config.yaml
encoder_arch: "vit"
model: "masked spectrogram model"
dataset: "struck, bounced, scraped and rolled objects made by modal synthesis"
train_examples: 78125
n_mels: 64
hop_length: 160
input: "log_mel"
win_length: 400
method: "mae"
mask_ratio: 0.5
loss: "mse"
encoder_norm: "rmsnorm"
encoder_norm_position: "pre"
encoder_activation: "gelu"
encoder_mlp_ratio: 4
encoder_head_dim: 64
encoder_fused_qkv: true
encoder_bias: "qkv"
encoder_qk_norm: false
encoder_parallel_block: false
encoder_dropout: 0.1
encoder_inner_norm: false
encoder_drop_path: 0.05
encoder_patch_size: [8, 16]
encoder_layers: 12
encoder_width: 160
encoder_positions: "learned"
decoder_width: 256
norm_pix_loss: false
decoder_layers: 2
init: "lecun_normal"
residual_init: "scaled_by_depth"
optimizer: "muon"
muon_scale: "spectral"
lr: 0.02
momentum: 0.95
nesterov: false
orthogonalizer: "newton_schulz_5"
adamw_lr_other_params: 0.0021
grad_clip: 5.0
ema_decay: 0.999
steps: 11200
batch_size: 256
epochs: 36.7
lr_schedule: "cosine"
final_lr_fraction: 0.05
warmup_steps: 330
weight_decay: 0.006
adamw_weight_decay_other_params: 0
Rows from block 4 of the encoder of a small masked spectrogram model, named by matrix and row number. Rows with one number belong to one neuron. Each number is 128 + 32 x the weight over its row's rms, rounded and kept within 0 to 255. All counts start at 0.
After each neuron's rows are labels from the 100 clips, of 14848, where the neuron reaches its highest value: "top examples" is what is common among them. Only what is clearly more common there than usual is listed. The data: struck, bounced, scraped and rolled objects made by modal synthesis.
# fc1: MLP up (encoder.blocks.4.mlp.fc1.weight, 640x160), inputs 0-159
# fc2: MLP down (encoder.blocks.4.mlp.fc2.weight, 160x640, transposed), outputs 0-159

fc1.451 [136 170 113 203 148 159 152 161 101  58 140 122 156 120 191  87 134 127 161 174 103 162 106 174 109 146 180 165 135 170  53 127  89  97 153 150 130 162 158 160 116  69 104 107 112 137 133 118 135 164 137  80 100 119 105 134 114 105 123 128 174  92 119 115 113 138 101 139 119 131 134 101 141  69 146 183 101 126 119 178 117 120 106 168 121  83 139  77 140 114 103  71 185 145 152 123 102 196 132  79  66 156 172  90  59 112 123 112 130 102 114 128 111 158 146 209 124 163 174 104  87 163 138 202 131 171 160 107 143 145 162  97 187 129 107 135 128 153 100 152 103 125 109 139 193 165 126 124  73 126  81 145 110  86 133 155 113 129 169 110]
fc2.451 [133 189 172 111 184 105 122 146 129 139 147 147 151 134 156 190 145  89 130 143 169 164 127  85 125 102 101 100  97 124 102 120 111 155  96 148 150 159 117 156 170 155  77 128 123 135 124 176  96 178  94 157 133 149 109 140 108  96 130 198 113 143  94 129  92 170 109  97 185 148 179 115 147 147 147 154 150 125 145 161 112 139 104 149 111 146 141 114 154 161  74 172 115 117 129  95 145  88 150 123 160  99 100 176 197 112  97 174 137 228 108 128 127 156 152 130 107 151 129 116 112 158  86  62 134 132  68 163  97  99 185 145 104 120 114 118 104 125 158 108 178 153  19 144  71  78 105 126 217 109 125 145 113  78 119 142 147 181 140 116]
top examples: large; quiet level; membrane

fc1.517 [214  82 155  99 114 169 152 140 124  97 144 142 108  95  80  20 104  61 162 147 136 143 138 118  85 164 113 166  91 118 132 139 167 129  81 159  92 147 181  88 140 131 107 100 173 137 117  71  89 109 130 135 122 117 176 128 149 119 147 114 133  73 157 144 159  97 142  98 170 188 150 120 156  75 170 151 153 122 149 125 120  96 148 127 131 116 180 151 115  75 196 121 150  91 168  95 158 150 114 136 135 101 127 176 135 134 155 148 152 154 164 170 119 121 110  98  98 109  97 127 182 125  97  94 126 141 115  96 146 108 104  74  69 130 103 141 141 141  97 143 134 111 165 137 171 164  98 130 171 108 172 171  42 120 134  99  57 103 123 188]
fc2.517 [166 178 104 186 124 106 102 127  99 119 103 147 140  77  94 190  98 155  91 156 125 120 122 159  95 103  97 109 137 157 169 196 124  91 149 139  60 150  91 128  93 134 126 115 125  59  96 109 141 174 160 118 161  86  85 110 120 138 176 168  91 177 139 137 118 155 112 141 134 162 106 127  97 133 180 177  70 116 114  78 131 135  81 102 208 147 120 112 125 115 107 108 142  98  86 113 149 211 158 135 131  98  90  99 173 119 126 111  96 124 107 109 144  47 188 154  78 152 181 105 108 129 119  99 148 126  97 143 144 143 158 121  87 130 178 180  94 107 151  64  93 102 153 186 104  88 136 107 132  92 120 125 138 101 139 155 202 146 118 133]
top examples: large; clamped rod

fc1.46 [111 125 136 111 157 170 103 117 107 199 173  93 145 118  88 127 155 193 115  90 112 173 130 116  86 165 116 132 102 105 117  89 135 162 143 139 109 130 136 138 131  87 150 161  98 160 136 155 106 159 108  66  58 154 148 126 168  86 106 113 134 137 130 130 150 131 132 135 132 142  77 141 116 109  89 115  83 138  52 140 189 170 119 130 160 139 155 135 194 121 136 112  95 172 106 149 143 172 161 123  92 152 170 187  87 129  99 139 139 146  99 113 184 161 125 222 170 145 159  51 125 110 138 137 159 161  84 114  91 117 132 159 134 107 192 132 125 102 130  97 160  44 141 121 115  84 119 170 118 148 171 181 123 128 115 133 139 236 142 116]
fc2.46 [151 166 106 134  92 175 139 126  89 117  97 138 100  81 178 129 152 144 153 141 150 106 116 145 173 119 171  47 153 128 140 173 112 117  95 109  86 119 103 170  99 205 111  93 107 132  94 133 100  99 149 112 162  41 152  79 130 156  61 146  90  76 157 201 101 133 125 121 120  94 162 146 126 161 118 116 113 117 164 131  77  85 157 108 128 144 143 103 177 150 118 120 162 116 156 101  90 103 173 118 142  89  69 137 170 125 114 104 132 118 117 120  98 117 177 128  85 131  83 126 173 173 115 171 138 124 172 174 192 177 132 105 168 159 143  91 104 144 137 198  85 180 130 164 169 139 164  82 123 119 161 147 197 116 126 165 141 109  91 135]
top examples: clipping; text has "clipped"

fc1.88 [113  72 155 147 174 116 128 137 151 117  85 169 134 111 100 100  69 111 101 153  99  83 167 174 146 107 126 104  77 114 108 155 169 129 136 113 107 131 131 113 100 177 104 100 106 150 142  98 143  90  67 115 147 155 143 142 167 149 205 127 152 133 179 154 140  91  85 166 107 172 136 126  51 145  85 161 165  91  89 141 124  87 122 123 120 121 103  90  87 133 122  57 150 116 196 163 117 164 152 184 162  78  82 129 126 172  84 140 136 141 194 189 164 131 129 159 148 132 115 148 129 159 109 149 144  70 145 127 122 145 166 157 152 145 153  54 110  93 114 156 123 112 178 148 105 135 155 151 160 159  90 203  92 197 152 124 161 160 104 132]
fc2.88 [146 119 169 124 114 143 126 142 119 106 101 106  91 135 110 111 103 165 105 130 117  70  93 135  85 172 122  89 142  94 138 137  82 107 155  69 142  70 122 177  91  87 140 115 134 144 176 102 135 129 135 114 180 135 174 115 184  62  98 106 133 179 160 169 107 145 114  77 140 140  63 158 170  87  97 138 120  90 111 106 138 138 139 149 109 115  81 143 132 152 123  88 107  71 142 147 105 155 171 165  67 118 138 130 137 138  96 120 187 130 137 111 174 145  94 111 136 116 113  76 137 143 179 139 143  42 152 102 130 107 207 111 118 168 128 145 145 173 140 112 164  82 227 129  83 157  98 116 162 162  70  94 121 184 129 158  67 109 105 166]
top examples: one hit; bouncing

fc1.157 [143 108 142 182 137  98 163  88 157 175 111 118 112 145 122 115  94  86 133 130 147 154  92 143 150  95 137  81 166 152 161  72 160 112 120 140 134  69 151 109 129 126 143 161 126 124  64 143  98 164 153 157 152 116 158 134 118 130 206 165 150 166  60 130 179 158 120 179 102  96 155 133 141 144  55  79 148  82 156 151 163 119 109 124 175 115 130 138  99 164 187 125 127  77 178 100 168 117 125 119 114  99 148 133 129  94 195 148 219  98 181 176 134 163 128 134 177 131 101 115 113  64 189 137 116 135  65 139  77 185 109 115  82 130 165 119 147 117 160 128 159  70 161 134  89  98 134 137 126 141 161  96 145 161  72 112 132 161 112 154]
fc2.157 [102 133 160 154 146 108 104 127  90 143 134 168 110 112 156 132 114 134 111 158 121 142 109 131 169 108  67 105 110 171 177 110 134 162  97 120 122 136 100 154 164  90 178  82 122 141 142 110 118 184 159 110 107 148 146 109  93 115  88  80  59 150 171  69 149 144 162 180  93  97 122 141 132  91 115  87 119  79  83 138 133 110 109 157  84  67 170 117 120 197 132 155  79 176 162 111 148 116 111 119 131 105  97 145 110 179 153 119  83 152 144 187 205 115 148 110 170 168 152 113 176 181 163 117 134 126 111 156 124 154 158 129 152 123 119 157 113 140  94 158 117 121 150 101 164 137  89 172 148 105  87 195 154 222 151 200 195 143  89  94]
top examples: one hit

fc1.320 [ 97  88 204 110 132  94 135 111  59 121  97 127 209 139 117 173 127 127 153 157 119  65 161 110 153 144 122  70  94 121 138  95 168 144 143 126 171 145 163 117 100 112 166 123 131 158 143  69 142 120 139 119 105 106 133 102 149 139 106 125 152  84 138  84  86 140 110 177  94 120 114 214 133 105 116  89  92 143 123 124  82  85 126 147 157 105 128 103  99  99 188 211 180 149 142  85 175 118 104 133 144 156 140 136  66 174 101 154 138 109 104  97 106 145  97 126  72 173  40 122 107 149  98 119 111 169 122  83 151 171 120 112 105 153 130  84  94 183 123  80 124 111 127  85 114 102 133  64 164 109  54 124 122 106 136 111 148 144 141  86]
fc2.320 [106  93  74 164 166 120 149 108 101  66 202 180  78 134 138 107 155 116 129 109 161 119 109 146  97 147 108 165 136 102 149 100  80 142 129 152  84 121 143 147 127 135  91 131 136 191  37 184 120 173 154 101 178 145  79 144 157 117  82  85  96 157 128 168 133 144  98 120 122 149 116 164  85 150 128 168 144 113 170 144 119 101 109 140 168 143 167 100  84 168 170 148 147 105 173 111  93 128 189 159  54 169  47 149 138 111 115 127 161 119 101 136 176 140  86  79 115  98 176 122 176  61 149 126 152 124 121 131 141 105 174 231  98 125 115 149 131 141  94 106 178 128 161 128 113 121 153 140 143 119 127 131 134 165  81 167 115 136 135 140]
top examples: clipping; text has "clipped"

fc1.176 [127 119 160 121 125 139 140  63 102  76 178 100 171 121 180 134  72 127 147  98 184 129 128 142 147 102  80 138 145 129  87 108  78 119 137  95 182 121 145 166  93  70  73 115 147 105  52 120 115 144 169 131 174 176  75 172 144 136 196 118 170 135 108 172 151 155  87  94  89 146 161 121 125  86 101 108 132 143  98 163  72  88 134 159 137 113  99 139 115  66 148 114 184  90  85 185 132 123 147 141 124  45 147 175  76 127  99 144 151 121 129 129 142 136 101 165 135 132 134 113 158 150 136 107 105 103 165 155 130 141 151 140 113 164 197 142 124 225 106 139  64 125 110  72 163 142 121  84 152 128 146 110  93 131  85 142 125 123 157 107]
fc2.176 [184 190  99 163 148 102 122 127 180 127 148 115 139 107 123 137 180  94  85 177  91 131 150 109  63 108 119 152 132 103 177 134 165 113  88 130  57  75  42 110 100 153 140 135 172 131 184  92 128 176 124 101 152 111 193 136  98 129  99 106  60 139  87 103 137  99 130 146 147 122 107 137 118 147  89 126 131 158 166  83 164 162 157  82 181  93 116 145 129 113 109  85 172 133 107  92 165 133 138 166  85 185 118 130 168 157 205 139 166  69 151  81 171  85 174 105 114 132  62 154 148 141 138 110 154  96 155  93  91 133 134 122 119  81 136 133  74 109 136 125 151 133 149 147 119 117 105 107 120 125 109  74 109 111 176 146 143 151 162 187]
top examples: large; bouncing; closed tube

fc1.146 [173 132  80 175 108  96 142  76 133 125 116 111 135 130 122 165  93 112 157 189 163 146  93  99 183  75 183 180 134 143 118 155 126 151 152 118 129 148 130 129 144  95 156 105 128 105 182 128 138 117 154  47 155 108  79  85 155 152 181  75 118 133 119 174 102 122 142 198 130 163 105 137 138 120 104 110 108 171  81 165 128 113 134  89 134 104 208 154 179  91 170 115 129  85 164 141 144 157 172 156 120 142 111 100 166 119 122 125 172 134  61 163  96 129 103 136  51 173  53 126 136 127 148 151 191 104 128 125 183 172 154 129 102 124 121 164 103 123  98 165 137  98 118 147 121 131 142 125 161 140 148 155 181 158 132  40 185 125 134 155]
fc2.146 [102 172 163  91 122 148 117 176  91 122 173 157 143 112 151 149 138 158 103 114 114 146 179 188 114 157  94 110 136 106 126  90 180 154 140 135  84 100 119 157  88 140 120 109  93 174 152 141  76 117 108 168 134 164 163 119  76 149 125 181 168 153 161 105 120 168 143  98 160  95 139 118 143  60 188 132 151  86 103  56  93 157  95 137 105 140  85 138 128 174  68 139 158 152  83 150 164  65 103 124 129 129 144 166 118 138 113 182  88 104 157  74 181 100 131 107 132  66 144 142 128 136  66 113  97 101 144  55 114 110 135  69 144 131 189 100 125 164 128 172 115 134 207 116 139 122 108  88 134  80  87 140 114 134 118 161  87 116 184  97]
top examples: large; steel-like damping; membrane

fc1.248 [110 122 157 169  87 190  92 117  89 113 144  82  95 132 154  47 154 148 126 123 129 132 155 177 147 140 130 141 142 145 138 148 111 101 216 129 113  42 173 116 109 104 100 116 143 137 126 116 157 124 150 118 166 104 162 106  99 123 156  94 213 140 173 155 130 127 113 134 156 140 164  63  82  64 118 113 140  90 165 161 124 144  79 103 126 116 109 116 149  72 144 186 128 130 140 151 112 138 133 101 195  75  82  91 147 129 135 155 108 146 149  41 108  90 145 154 151 108  91 145 139 118 103  83 132 102 111 108 123 137 136 132 165 142 190  64 158 115 115  47 112 152 153 113 120 190  72 150 104 124 125  79  99  88 109 103 117 101 170 148]
fc2.248 [129 123 102 140 144  97 108 199 146  78 146 133 138  89 110 159 110 137 147 171 115  78 100  87 108 135  67 105 133 146 162 154 175 116 105  69 135 196  68 181 128 199 114 157 143 123 185 102 125 127 109 119 156 107 126  70 152  91 105 161 100 110 150 140 129 143 135  73 137 140 146 162 148 153 144  75 110 155 137 148 132  63 145 133 158 190  87 133 158 154  70 104 138 105 112 196 115 162 173 148 169 122 144 115 142  87 179 152  84 111 116 172 129 172 171 136 112  95 116 158 179 173 104 176 113 165 110 147 183 114 125 112 127 138 131 138 100 140 118 129  92 135 134 131  96  92  90  45 145 155 135 179 213 135 173 127  86 137 102 167]
top examples: large; one hit